python train.py --model="class-conditioned image diffusion model" --dataset="numbers of one to four digits printed on busy colour backdrops" --train_examples=295000 --image_size=32 --horizontal_flip=false --conditioning="class" --arch="dit" --objective="v" --cond_dim=128 --targets=["last digit"] --num_classes=10 --cond_dropout=0.1 --norm="rmsnorm" --activation="relu" --mlp_ratio=6 --head_dim=32 --fused_qkv=true --qk_norm=false --inner_norm=false --patch_size=[4, 4] --layers=8 --width=320 --positions="conv" --optimizer="adamw" --lr=0.0011 --beta1=0.8 --beta2=0.95 --eps=1e-08 --grad_clip=0.5 --gradient_centralization=true --steps=26400 --batch_size=256 --epochs=22.9 --lr_schedule="linear" --final_lr_fraction=0 --warmup_steps=520 --weight_decay=0.2
Rows from block 2, named by matrix and row number. Rows with one number belong to one neuron. Each number is 128 + 24 x the weight over its row's rms, rounded and kept within 0 to 255. All counts start at 0. Numbers have three digits each. After the name is the row's rms in percent of the matrix's.
# fc1: MLP up (model.blocks.2.mlp.fc1.weight, 1920x320), inputs 0-159
# fc2: MLP down (model.blocks.2.mlp.fc2.weight, 320x1920, transposed), outputs 0-159
fc1.1209 123:092117099103131166134096109135108114116113129149149102127119141081154136150128139133125096113132144107111146128102147155143107130115131124133097131107145154127094133115104110122147114115128146141156172133156154130146110152115097152151122151088141127144120135124137106115144127147179140101132153125150139137148154117104107155160100124210116147134118131121097159128144123104131138169133143150161124095128127142134162156137123140126138148106163133118138149101120128072140161098124104
fc2.1209 119:110090132146139103150124101128111129089109127107087098145115129147087138122090164187164105085143130130118128136114132132123150128158108156127206146140140110132111125142144133132141176116194108161090124167128122109104124110134145090137175121142146122108091114085165167122142139134115094146130149142138116125115175144159164141134118130157105087127141123149130125113116142123146131091128129117114137136109151120148142142125126125158165130128172138131128070134097104111152133134183182
fc1.1210 129:147122120107138141159109157150135106091079085131151118116124116136170125138105141128118094145080144121115132091135148147143157125135124145125127124100098152120122083093140059142146110110171099153116145131158108091129107148107151108088130140163114150120130133085126127154112112127130133090126145113118131136150141118118105148146139145159158121118128167137120111133144097119132153119105132134190144154132108082127140156158124132132113123144151136099125158131130136094149110080124096
fc2.1210 119:099112122137082104148144131106089134148155102128080063109166167157120155124117097143165126089072127127134121102110150130116165130146109082154129139147126077146094132132136130119118121148144115149153179099153110165106119121165142151077132142115131126133109124102083107120153111138125138123131120109129110121094110175137098116132119151140142133134144128135137086129173132141132112106155151129141102115104098161105134116098089103112168089118132124121155068127094129136167100104196195
fc1.1211 108:093134148096104130112096130117127119172110139125157164160132116119098141071116087179090092141141105128146090134107119114140152146149142172172125096104148127113120139177145128141134106141141103151123118128121138165137104108092106117125169129087154128185110153140114126147108135114105123090098106125143094176107146091119131138160154130146146072156047140067134162136098138100137082172123136116119136138153103153149131166129099154156158136135114127138131129144114133104072159166142131
fc2.1211 104:102181155128160142165133122132120147157105103138072138133094106105094122120183132150104128129093141176099107118110105113141151143137173141138137161130147126104113131130104154113126136167102191141120117111126129115131080118094153136093137147148136184099140136110116134133147096082131083118090121106113112092140177168130171144132144129160138139160108101170129112127085145116145129099112117128114149076130137104106111124125154199169122129113175160128135128141139138130097119145154119
fc1.1212 013:152120147138150156118103087120131134102109090149105114126158156107116135111142149138097132114126151147132131117084136166190153124115116116164090115112116132117118090174143102133105146106102116137108145150112096097142122100087134137143135130171133158129113137151117134129121157164144131112159149114154149170114146136093112145136130127143146104099108151123104172108133075126180097157093171132142138130124120087128120154152133126114131122172144135146182133111099115101084102102152163
fc2.1212 098:109139118143122117134117131132123133111135153127007129131111157120128165136143121119134180099146122146147107137133111131117135134131123165126112108137146044134096140129131121112134153137117117137136130126130129107133150133136119139125135138137116111186111122111099127123131175153152090134124130131129082055084164114179073141120123126128105163158118124156118149113118135142167088194132134134126134097122124114060164140122156142156090121186113138112119130127134128100136104145067142
fc1.1213 113:140172130102087116115139123130145128125119123133137097105144130163135165145146145155132131086140170106110129113088133158143108137064111155086111077118159139129079099140082115126119112098099110151137117095095113124133099138092089088115143138153094156127093127137132119139137181149136134140108145098120148147133144156131132118124112147120116120117126127133132184208111095142137135122122151128140113159122094103060107111106112130117125159106129084133149127103135212108150128119133156
fc2.1213 098:139113132132162132131151102114132129143129107118133140149135106210112144132126128130132106114133102170082127141141135141130135136145127083198088168142140123148120159148158123174134168115150128130108137135143102111107122118119145188135078124125175130092158133166152092120109129122109118130151136138115142125145176127116134137114112106130123194120124117098111153145141146123152113098141124140147168129129092126132077119113134130130177166150157171142117140087107056176153107124071118
fc1.1214 116:147116126119128156131125093103122146067096093110136094172127116153110127137092136147115136142145142128141146120089113086143172084153106126160137120169119161133106104087162095114117119110151118193153143123097097135183147161106140136169117161130150110143115081123138109148165140164076114147112151104127120144117139084155136135091128156139074110112148158124145127144147123131130144117120163103109125132136056102148110120129130098100137117125146151114168139148132103132081130126146182
fc2.1214 102:134183126139128153105135121128118149067147122162110111144134109150124184131126135151137142105132123065120094129128119126132161116098129152144100150112139127132122126119132139132139171118140097139122129142102092095144140129130109132166144128131112136130082150155115152151110171119165129116122115126145156148096141172106135144108128134141138097112140103092131058110122102133162139126155105135122120095125118124090092154128135117190149122131146117130109110150141150099114145144098105
fc1.1215 110:126121142129110129138114074128114154138123115142120122127159138155143116127119135118103155139189114128135147098110107138138083088181119128132135125167103136147109086142155136113100111133173095137077101105135126147143100157121153106094138129079142138114114167164151134154132141122096120096145123147120123168178148060081133142170069102146087105132099144120161131143100129154123117119079148117099111130135111137129125120166131159117153136143120164103146143111092155149082151110124130
fc2.1215 098:134087087111164102158126102138124178126145170106103125125123128095137097118139080169140139102145133156101134146133122122160070110133088135125153084115115138124120148137136131151126082121160150139137147161102126076090081122127131126157102139155150108116151087146104174125128147151124172158138102125107099145147139168168127145104147139169161149172106121145129140132105137149115106135154120136124133102128122119131122137096104146151130141142124107159136101122111103134112106137083139
fc1.1216 090:125108099144141139130136115117128099100119123051119109160119105124083125170066155078126088175131126137131137145125137150144138122118137127127082111121088181132113148143159121124114131108156152140186111131103146096151178158117132142175145129121129117153104123117151094146177132143127096115119181140127155158137114125154127138129121130148137122117159156107139143152169132133105142103142171120090128134133107148108137127129149145110083147147150110117157168094137103106126190158159152
fc2.1216 096:126127138118138109125114148145149144157141135157143167134109115069113118122129118128129149154167124128160079107136116114101099123110164138110098147095126191119138136143122126115125159150108150132110130103117116099147119136138073096151129137122162133120121171123149139124136133115124065123121133099131192158133128165085145127123116137082148106119170131076136082118145126098154138160120124138130095132141126103077119163122104124173093154120129137144128168088096125121165153108182132
fc1.1217 101:118183145132131133108115116106114121134126186120115145127131095143125122137141157100113128164153123138100116154133141132146102165146110145128096132132155117134150132121129146132122123164091138144140135141120079115113096137123098144132136130147156037123109143143165149146081163138188136141121142107130121161102156123127115135146100123132198172148127142126125124094133112135124087139160140144142112111123129155124104142167091128153129101131136132139142102109118117122127161103150128
fc2.1217 092:121148150144098122112098154129096090142147158135101103105111174133124165151133109095133122089128138130100162133124176121116101117100076147118089104144099126125165148138129138149109160167146140158160148100142143103097140144163130140118116165128113156137111119114118099109140100139118160108148150105127126100152139162171075131128145127118142167129096141137146099122168166150118160114099122128123093067110153134141143121125115093121116091167132159131135130073143149129140119156164127
fc1.1218 094:176119164148143156130145115134154146110160150076158100144134151106132157110040149098114113112118090117102181134146134133117119171147100148107152105133093140123039124161145122102115135130156098175122087140107110125098103117070128106123141161147164132154136161138163127125135115137104110115117104151140147159134130155131147119155142129149096084122106120096126138114133095167143117102129156106098116135111133144089101129136051150141153131120117180127174162116129150147128140138181136
fc2.1218 086:159097153095145120128133112127133105165139194169163165133091071144133124105161097132136115161132122168156131122137112130160136126161115095162101101085132152128202121126122145140120182130179154084139140120108084128119137127164130146129145121126120105112142126123206138106147130124142122117132151132119168123139101119136116174102139127188097096151129142134129113136147115134125138080123129157130127137127111129202099120130082115137111135080142123136122097154137106112121124149162090
fc1.1219 093:145106145114109174088099152135136094095101112136128104142108146133138108160137135138115178094158135178144124153097120133148095102099092088161168135123088141167132149144141132147102154122154106166139114131181127138150111143160155151153153101111133117151174164127120127113124129130128131123156154150151095143160141135123122125132081124123106123139071091165084116153167090136131107143139123136130104132160106092122144154159166136118123092209117118097143130113114129104102084099165142
fc2.1219 082:139117124144147150149117144160126146123149138127036171114129132135116159141136116106116145122182123119098128140127127114076110144140120101155102146158146086128084129130176115141124178119127137136141197142116113166104119132108129145153132133133152116175097158135085144126142170141140110112135132125157093112139105122162115147114113134129138122183143165111133160118082144113115100153166135150132181110130091130097156142076145159121114141184127111125130122117122108113134112163130150
fc1.1220 129:108126132106109170108140135127135128113131143119132144147134157128161172110148084154105115135159126122105099134094112117129110083155127174135099104159135169110138114128095091165133138092113096168121185087127132128159126113131154129146066124121127158120145116165125151114126143150133163121138114126141142152123115136123097138120113119138066106103131124157099135175112123103132104152126167109103103140142115100110115125134176148096167110130129150120129168125111162134124128120135146
fc2.1220 142:125100122129144147153116115091134095108105131151107138122126172159153142129186142118133085143092116167099161131146116126142127121094144087125112143095119096126122154124128132112142128133092160168131196159162090136122113116154058088140136128122154161142130123171102109133129134156117153147135122148128143158172148155102156132144125120106187104147159112132119069121138128125118116083117117141111147143153115138165134126132097138180127097131116120159149095141118095195143164107088115
fc1.1221 093:182125140139123147119112121120167115194141130130150144116142157122171132114122102206136099182114133141130112108120142134128135132120111158144117124145110118119101115151131109178110124089191119150099174116089090103103103121159062125129181133129135116098078119130116113113078153135118131129115105136130092131091127144116065127144124114153143156118140109173112155139062140136141113146091127106126124127130112118146151145124144111142180132122146128110101129164114125112116122130181146
fc2.1221 085:103149141158137093139132161128127098121112165163119115128103129122125136112140140131150176126146102117158102130112126130133113128142136202131141125189151161117125123108130176130140129137173134121091120150146171116126090138132099047138154112143121104074147137123142112118178139139074153125118113102150121143098172119117117164088136118161122113103198153095129136133171145132124192108134126103147101106134137103073116150134187108123137129141148112127113171078140135141119080106143145
fc1.1222 108:112155167143119141110125128119174116155117114138115081130144153131108142104140112143121148162157142132127211178116133124144120132107139109071108142105144134137153121144146149120119108127109132146140119132069124128132084135129123157146141127122108135102128127143090137144109123136090141137152107140141155138137118115106087123141155115144148080120130115151119097133116136130141116158125140130133124144138118131122163143162081116125130107142130137123144118145115164152118115167157134
fc2.1222 116:120135110153149120093138129125128154098158120124147127125107158131166105163145122142121143127177149129140137139141145138141142116133134096115134135140110116155085141118117098111154125144160138127093110145130149135139155130105129151125113131106126169140144158167078109141095164139122090143144105147133155155148149136113136149127149102115112130090133154137132120115137134120134101122153122178146125116135063095141124109063157108120159149139125111149136091138175092115104148167131142
fc1.1223 101:147121139148123165136123153143118142111118132124136148116114138150191139119153112114140096128181138139131131153085116138135087117153131131090109144138119120127164123143089138119126068130155138130110129110148141128187103141107139122155141094098130096142168135147095144110118147119172126151156120162132212126140113143113111139179074126168135133120135137132104136124102148116134128154140124098116107112132128133138159127138089137191144086127114175117111162113125140126159131041138124
fc2.1223 089:144106128101108129146126139130129096125122156154102123128130120119077129138109162112119128119143122131152132135127106112115117128183129130147143127135117139105118134124116119168136170107142094108086108126143116117135143125160148151148128136140127159140110084111125116139136121173085121126122140140104181087110132117134160112123144133189074149072154130126124135131167122123064103160118117114127149152134120133107150138119106160097127128165089090128110155150144097079158095157126144
fc1.1224 012:165141139100138136091051126120157171129122112139186145151145193090158137133096124140093124170162111111145115100131170058168153147104107178123104108131134149086083114166138122138076134112141122143121135120159113109130113131117104117138125168098143133143107119102136129122176161153109166135126152122155136133154177109106114162115132123162136091101108131145129112144102122100157108140124177168124126124152131118125155148167111108091131090157146109128130131064069129101142132120157132
fc2.1224 098:111141117141125118132117131138124135111134154126008128133108156115132166136141120119132180100142122147146109138134113130122136132131123161126109106135146048134097139131126123112132150138117121135140131125130130106132155133136120134133136139139119113183112122109098129125130171153153089136126128127129085055086165111178073142120125125128106161156118125157115150114117133136165090195132133136128133097118127118061166142122153142158087124188117139116119130124133125099137105146067140
fc1.1225 106:083121138083106139121126113106145107073141080067136122096141098094126134121142121117124117080129109138182192116121137152153139142118123210141144220145051099137179122130119102143104150110094130171132127129116130110152112152076125143162134130122156111102174111170136086151128130152121151145109126116158163127120162133109107147137141128139126122127101141178137138092105140126134082163121150132143131139121116141119167148137093117115149108087130127131123131112110099089136075164116151
fc2.1225 116:056112104182106127124114127130117156091121101156114156129110153149141141121110152108118166094135093117125176163123129108152132130131123122168196175106198107130129116128112109133141166154112130088109129124101159123147103123111097086121125128125144123065155155139151109135123150136131205122119097139118125121136134130088106131127132114142167152125063110148131086125133142128124153116117145132114097167121128103140144146125127125135085156106125087143118126110140153138131126118141119
fc1.1226 121:118146149139184137135151070111149157134110124131119146133129131169152156105133135160128145118097147132100102078088157088128126064134129139152131120153116145142140132124118155153145115105135124144129149129119161138177133086106126131092123127080127158103166083112161144123105125150113131042166100117139135115117116096150133110127185097113135179114147120142103121138123142144135130133078102148093112144162137077127131139120078057165129098115114129080175107130115114155105145136120128
fc2.1226 107:126116132162138121121101119135117176122149128121140125121095093114075102145126120159152118135081117161139145126126155133129153111185101103107140130112129115121120108101120108121133089119150120128146124121158087082084105145155108164104127141138163135079107159116102143147099120115148137111167129113145141136139162170065139135162108123083113105155151099163148115171128153141120159143138138086114122097145132188115142086107121091096130132149135117142095115151106134121116155142141125
fc1.1227 095:116124135138153149114132141121156136123156117149138113123133107097130144127143097122108111170189132114142126144127190056133165133118124101113086163117121129102124110137069065124130106137139135151104148132165113117054117086124163129064130096137131107114134112106101116127125124137113126109162122145120110140109121199118121127107132047104106138141122093124145092087142132110153121134134120133166158120078146106117130156140107155151147128124139118171114103138123132127133119133116145
fc2.1227 071:116148145131162125095138145137125131053118122044065092106193134150124120139113175198143142125140120132137109132145158123063156104126137130136156100127107125124095124124119093092116142115150121151162094113165078146122181120147111176085156120107151142128125101160121173130110118131105132103146148133122115161115142112127132090140122129109132130164078145159118182105147131121108119140129147118119124140114147132107087145124116125143158130171112108134110078134169119108106142154132125